A small contrastive image-text model, trained from scratch.
Data: trained on made-up waving flags, 38.9 epochs.
Rows from block 3 of the image encoder of a small contrastive image-text model, named by matrix and row number. Rows with one number within an expert belong to one neuron, the router's apart. Each number is 500 + 40 x the weight over its row's rms, rounded and kept within 0 to 999. All counts start at 0. Numbers have three digits each.
After each expert's rows are labels from the 100 images, of 14848, where the router gives the expert most weight on average: "colour at peak" is the nearest of a few named colours to the mean colour under the peak. Only what is clearly more common there than usual is listed. The data: made-up waving flags.
# router: router (encoder.blocks.3.mlp.router.weight, 32x48), inputs 0-47
# up: expert up (encoder.blocks.3.mlp.up, 32x48x48), inputs 0-47
# down: expert down (encoder.blocks.3.mlp.down, 32x48x48, transposed), outputs 0-47

# expert 14
router.14:566566501423531543475563487491461530529490459485521567492454494467542426525512474517518554477460500537573428467502448552481453467487518507563507
up.0:552517413504507462449483526513517546494518527538545498474484462495513482457537498532530495539467458500501596473547428492477448529511471523495364
down.0:446463478496470556453459568529498551538473484508454449461507472486535556520515531507490533450491531496451528548461560472571535502575489409509564
up.1:494513491562466527561496510566514454523520553585404450541503543579444558427463459497525485467518492494532535502488547508528515514469450522505474
down.1:500541537547522486451476536526502543509528504605507540535438474491509503522493434533471548463520476485374531495514548476508450451526459475432474
up.2:476448478504525470566505411506509396537549592476507490476472541510535469460484497527527478525536479454548467536531489577530434519511492532474454
down.2:475510508529478545507497490468483517516447473509545462539504497450511600558497525482528479476573485433454486547528518487605521583541578506468495
up.3:522542588511497554519512483507546471560530438563518519575502480482599499557483488535515536496461480533508510483524593481472472503488494555578478
down.3:540528551522489556503519476505515445472450570518534526554505455536420391503566535531535491496455492501548443471485529509427438525485499511535511
up.4:438459473537486577461482563558462528532477467546539478503460441437504489587463513503494444461524514489487529507467508438504493420555542534500551
down.4:497527529534448517536500552515569490506420565483491516500572468495489557435411499526486456472483589501489482499538562521564449475530501509447494
up.5:558474451499515478446542483518556602474569498538444476445475490441477502535543506482519523508479468505517481482516449475478445474529513425396523
down.5:457503496550436485512410546537449575502528508479495494462471493492450599463501586518573459488492508479475512472523520501450533494521468458467569
colour at peak: red

# expert 23
router.23:462488587465454547511558437436573544439464550533528456501491504548503554435450489499514483514542511558492414456481509503527516511499486499461536
up.0:456534567489518534515591490521590522472462500520490507493485463563563478535474516453521494531493482475463543522507495454428452576540458421496457
down.0:494509446542505529471445516565482493475498471525450481467488467473466535516477462447566543478541503522398453554458466502493448437601518516486543
up.1:515502476532452514499546449542544457466481595540522487471501563545505520470543503492596450534479549447533508507461496446468554505422478507529562
down.1:549546539509492438476519545510534526547438471524444431485487438447459508452554528488450509477543475456435427485541537488577495467486466477521454
up.2:500521514418528568474554455473527482458446529539492583549495520519501458427483466483539537484582494572476456452471460494479489463484483499427517
down.2:560446456545488587474496489506491569453452525511481394514540481498555531496473460497492532450484532526480520576457511563544457529507539498494445
up.3:561502552534553529478438440502519522465509517500489453487471507393470501477503549543462449473482510487496506537499535552609536503480530461557431
down.3:557535529449475466569533446494424451500568537504539559494527514473480529456502450523525577509522523487537568478433469539473415492464473511488499
up.4:498546512524458482500523518474437524515542546434531434445504520524514419486495514588495567485509495488504530496509501455532508506395558407497529
down.4:486546486461557508474565492495432503499578486522463557522459488487515600475447543486490586492516492487550509461475458476538518521512413500529565
up.5:438507483478507526472583464464515501477517511504502554574498470539454529472491514441523493496525491518463504440473585460439555553525480446420574
down.5:440483501486442570453477470521491564520515528483467412503489483508571487510455447505506561478498544524414463563518511481542495463583527509560489
colour at peak: white; pink

# expert 20
router.20:423546544511477550550475408473504526536532502559526485568510555502451460522477556484487485422559532440558488487517539478480501500521496517475574
up.0:496545503414512488550579469503496478487440506462448498538466479532554419476538469477490514452566481609464447490532491488516510438484501547478515
down.0:480525486518510556483489489521478500535420515497487427571586462543528522528485452468475540468532618446459457559472530458547499501495478473486526
up.1:468471595474548481620566540541486466472521484471511438485515462469543514535462501530546509472527554435455486542529481530541529535483524543471519
down.1:519573511504484495441497501505459550536503489461554435530454446516417512526536557475511480487524491507553578482470513520584491461546436443527553
up.2:481480485575478512414480573518462544482481427501506498499508552411432552533486519491524448581543542496504520537458538525511471515496494417493494
down.2:498515488535409462545472566466481468482488488479485484422530570563507485448542541570507488471512437469535517535538523498414457469441502548501494
up.3:498511468575391538554462562489478545522505563458508487499528550502434538473544483564521451495501486474454503526544538538476556515539426480517488
down.3:551494574504476507534514579523495516460526464472476494504411460525595460481531442527500467479482494545500518588485550490423490459485477470518436
up.4:471546474513548540489466473466486519520429470530563571446409552503536441539524558474493526518494544459560513495482504469424465489492574501498541
down.4:463500492552552477548456528460505490479533574583550516388545578463461525506444510489523519467487484575515466430485505496528468506477508494526527
up.5:435507524585455467471581477554483499522444483434521443453461535496445528466493456510511485547497521467492530481532468566432543513488543438509453
down.5:578501582560472547499445572524496514505514515531508511479512545494463527504501486554412441457535432469506471551440552455528568476489501492530488
colour at peak: pink

# expert 25
router.25:525448505547573417486458522520549469483497503562530520440506498520518525586541484459421527511479445508504533529508567521514510459459412517485457
up.0:479425481476504509565511601471562505541482454571452459482483521519447527494490486475516515473508484401513463501500586449489548507564464488481487
down.0:503466502461477432514462509432532494552511515524532551494513491589504517504518592462534531531466488498520477464525462479490423500420511573472588
up.1:480465547516474540477506569494456496506581537488451491543496530563565434512517494459475525509508415431558487493461514551408487543529516523492540
down.1:500527512511513507454459493419563478433543532467508476489432427463516479559436434496463476488565494524467507535473561514530531558502451461536445
up.2:469495487456468556550517526494631514502477514509534449509506483524525565513519467493472477533512538421451489596474588495470491472454538489471495
down.2:526532532430516444527421579506465447451453506543521547538493516507483508518481504561541528599460485478498496436500434494500496499449543558462519
up.3:456509555527486467502530561519412528471468464484450473487457520521512462529471546531501568545473513490586537584496460514489512460439468582511461
down.3:462522424505524499493520488441586555508529517504475591542519484503525432533480438522529460475463438521510437508516588499491510582484474532526491
up.4:503536460541524514471557496522412462502525395488481482452468535471549434560488459513557570525433530511518523480498469484533467432514534511548489
down.4:470517459631505587515491456469534521466507521450446453547484523433537492521548491497518460467570506516508472492493504501438531550437497510542468
up.5:480447521492537503569494482546577531492475543557539455501494514511526558502433498463444515501466386469471528567506504439563469529530480483459479
down.5:564443526463474524482410519498475437619453544533542523504522490528501508538445523435492515523541519514519460476511504486512449405513485534470512
colour at peak: green

# expert 12
router.12:557491592488509431442521519480482472464546479466516517459504475443528539550500551474456454523526427528511541544567562512493459439490458492453539
up.0:531510589528500446496481468478486512537488510552506490525505440511517413508468464426493537544515447488515622508538533447517519499459489458475426
down.0:472431501491464418491535536472513518536594451533456474538473552482493489484497510451542419455558494529430544533476496476582521478520494515481551
up.1:551444492432547523467547455502491470501461475436446574475596520498551581523456473520525548495568492506521506473533474523518507484560454470526476
down.1:533483479509467433493478503511529456509477531440483489480505515549532494517526432499530540568562528565542436574438425416523523483539548538509495
up.2:500517531511484413521552455454487453471522587420506488547480542480489501466577556433530487549527469509503513484513501472500540548480459522446417
down.2:504522525395541491443514479487456616515567531521533444465466492467502499505506508508527440499439497464556485556496470490520573526557482510476456
up.3:490537502552533465423550477469468539500537488509585511517492465456401508516483547504473534519604485517483558488453513535497512452506506411477468
down.3:492487596523508453517490501439528508570586418454434515451528556476477524444478477469515515498505544482580489458497508481531485472497440502442483
up.4:486535477509471478472432495490533485450502419392432507522567515501496488494537521576532487476485484521490426541451548512487468577469537563514497
down.4:461556543471562505463493518567491522453479512455482549502489469526500497523433500480467633501451497514477450501449567537441503480537486481532564
up.5:523508478477467567532504489424525527580452549492524453492505488537522456539551434533600432500453507487533459485445513457483500553508533469558500
down.5:460468466476505502472585473552466543472500474415463552554515507543534526519542597468478481523455451488503504484540460485454553551496560558515465
colour at peak: grey

# expert 28
router.28:483501446485552512424515518535538455484511446484411523439454525495561459566578537502476552498451535418493469500528482544475479486523442480483495
up.20:522454430483509545523505505515483546430470540552537451459529419541481525491464494500585496518475467488553575527485453530525466436484501496475589
down.20:503501477453476468545554559517473443481469519556485457533531448495461492503488583483443522510524592519460475501490566532535537504482596535433517
up.21:551466507493438522463515528561467494565566541502544499515448520550532532561485539519492384540495473465479486563508482530546490459510532569457530
down.21:434525501524496495433498515564480456436481550513510583533526438479502508576483461508533503493578550494496436500424533473485563551454491528520478
up.22:486582457447544604439560519530503459482509523552514483557490465497486538538478444474456541466507545499460456478514517473486577503460478572482504
down.22:542431466484531500555504470520511426508528441497483464458550481436527520555528521414496490514535461475524527484499527522515555411543469483486402
up.23:486409459517499566503552519486526457483437407523490496465510518469469546570539448441509537535498503446464492463459489451503526458483446535549550
down.23:488550540541497523547547503512457460509544467497459559431503472429573461563551468415506470512462512484515589483493453463487514521561521474469516
up.24:433444524571507537479529520618474427456499519523482504470487513460531454569522462469532535514500511434436497496464526547557540505471463529476498
down.24:537525553538443502541441543488502476488459469492527499443479539416594489573454470475474473501513468542541527471503520403473543560518498499521536
up.25:423460516521471503499562475492456473503441494492472553534465527606482491502494496554482464518489496570475517436549458472483433527543428558449511
down.25:476483453492556588528509432502502501504493550488526501507573436501480494445420500498497484546440548562518449475427483561537504512468460452471454
colour at peak: black

# expert 6
router.6:585478495520565533432481515504502486518450449529557556497478471521526549538497494473469530536527431483481447461428553528429442477500473424500494
up.0:554488446561583538470490564495522543506490551500499560455597457520577489454552492565527528478516522522440462525490498514431492523494479467507498
down.0:541573550493514539450496563493425519506459437503429509494525457542460541533508517571487587547511515468566526497490456500526476523499447437528519
up.1:514448480523523420482481465524441474466497499481497537480453523553507418548474498487554521500461468575547546484417414473458524466550490478450480
down.1:465481516509477545445492531460507533538506427535487418568526498472481577506561449457461517518569524494456481450520581543542499519464467486553465
up.2:441480407514525482461519441527484517550485438430498534435528414565536523550543527474503526453483511510435501531446508540477519493488455524458527
down.2:525522483512529466451428528464477558548466452441501510614517472512541487489501438543505520557517554486467546493496475553592450493461470483470508
up.3:490499483506550497492456448540457546469457494576581448448479523561497552513516529500505522544574471475485560486497459531481484403537469480436461
down.3:469508499476482443442510493465439525583454417488470485531445462509532494598562420482475536565500515515539431492475508533546519504499504481470504
up.4:473467457515537526456440487574529485482480515551490460456525462561543593519552500567467576519498507457493461490408468487540454468481495459482490
down.4:514531528472504483428507532453474504489425453516526551489514467508485468544535520533509524582552493511539509481420501593592459537425481520480502
up.5:574467449478573496423469500501522488493521487514537606516466459497509479516539450513494485533492406401543533505506462514453478506558485484482469
down.5:501498501547537501516514506437527537563460478514506470488509426523456502584419490516482479561536499427425423530491509477541507472493587459486537
colour at peak: green

# expert 21
router.21:556545540424465488508473523455463478420506503494470452537442423460494478483468520514515564489461484546511425467464473472481487582532563482509447
up.20:574563473482545449497533485525494507590458451467534448475495501550429458457509449485526514553491456525460519487534521514545589477466553496523549
down.20:558561506483502470436475499508470506516463538522465514508483480491398477557557473504442538495548533515560395476459474497463474490505505515546590
up.21:518533528461483454524537551448448489511503546383511490459537414512499509521531523493516482462456535584484487432458492564464467501480561520538518
down.21:482541468416512500457497486535504499431540466532488559502425527599512527529539514518507489504508504453579533451475422482508525483484571519541560
up.22:486434446449466481436409436477528480536481473504462443543524502496502442481530469492413459517534518502578534468517575509493475494510484501498575
down.22:453488528549471530447453525478506465518516523467523526498526472476518445439533525545491464504512424411401430497486446493433455478547452480505467
up.23:564486517479524441558529461428521500480517401603497463461436485548442517507491508477509481532470495511475527508498505536504508517510414527511413
down.23:562586488449489516501502535493475468438489537493511454515501457556473540520526465537473523433514564486508539526513524456512512462647476503516538
up.24:514487571504466539533463565546517510494428505438432446519538483489528498590474501494419519521459499476521554528503474525543475397509468475506466
down.24:519543492570478547485513441417480537522623506495469475459574504532470438478464541494555541515481489490480466475454437490499489499459465530553498
up.25:492469439489483547454523507610534485536462507486534484479518489392524526518496423504507436427481499453441528501497563476480521491535504492525429
down.25:424466473568445536467512514482484618582475485500522488596490492492568482419499497451491541479439528534478513525498491520538504513482514519494515
colour at peak: red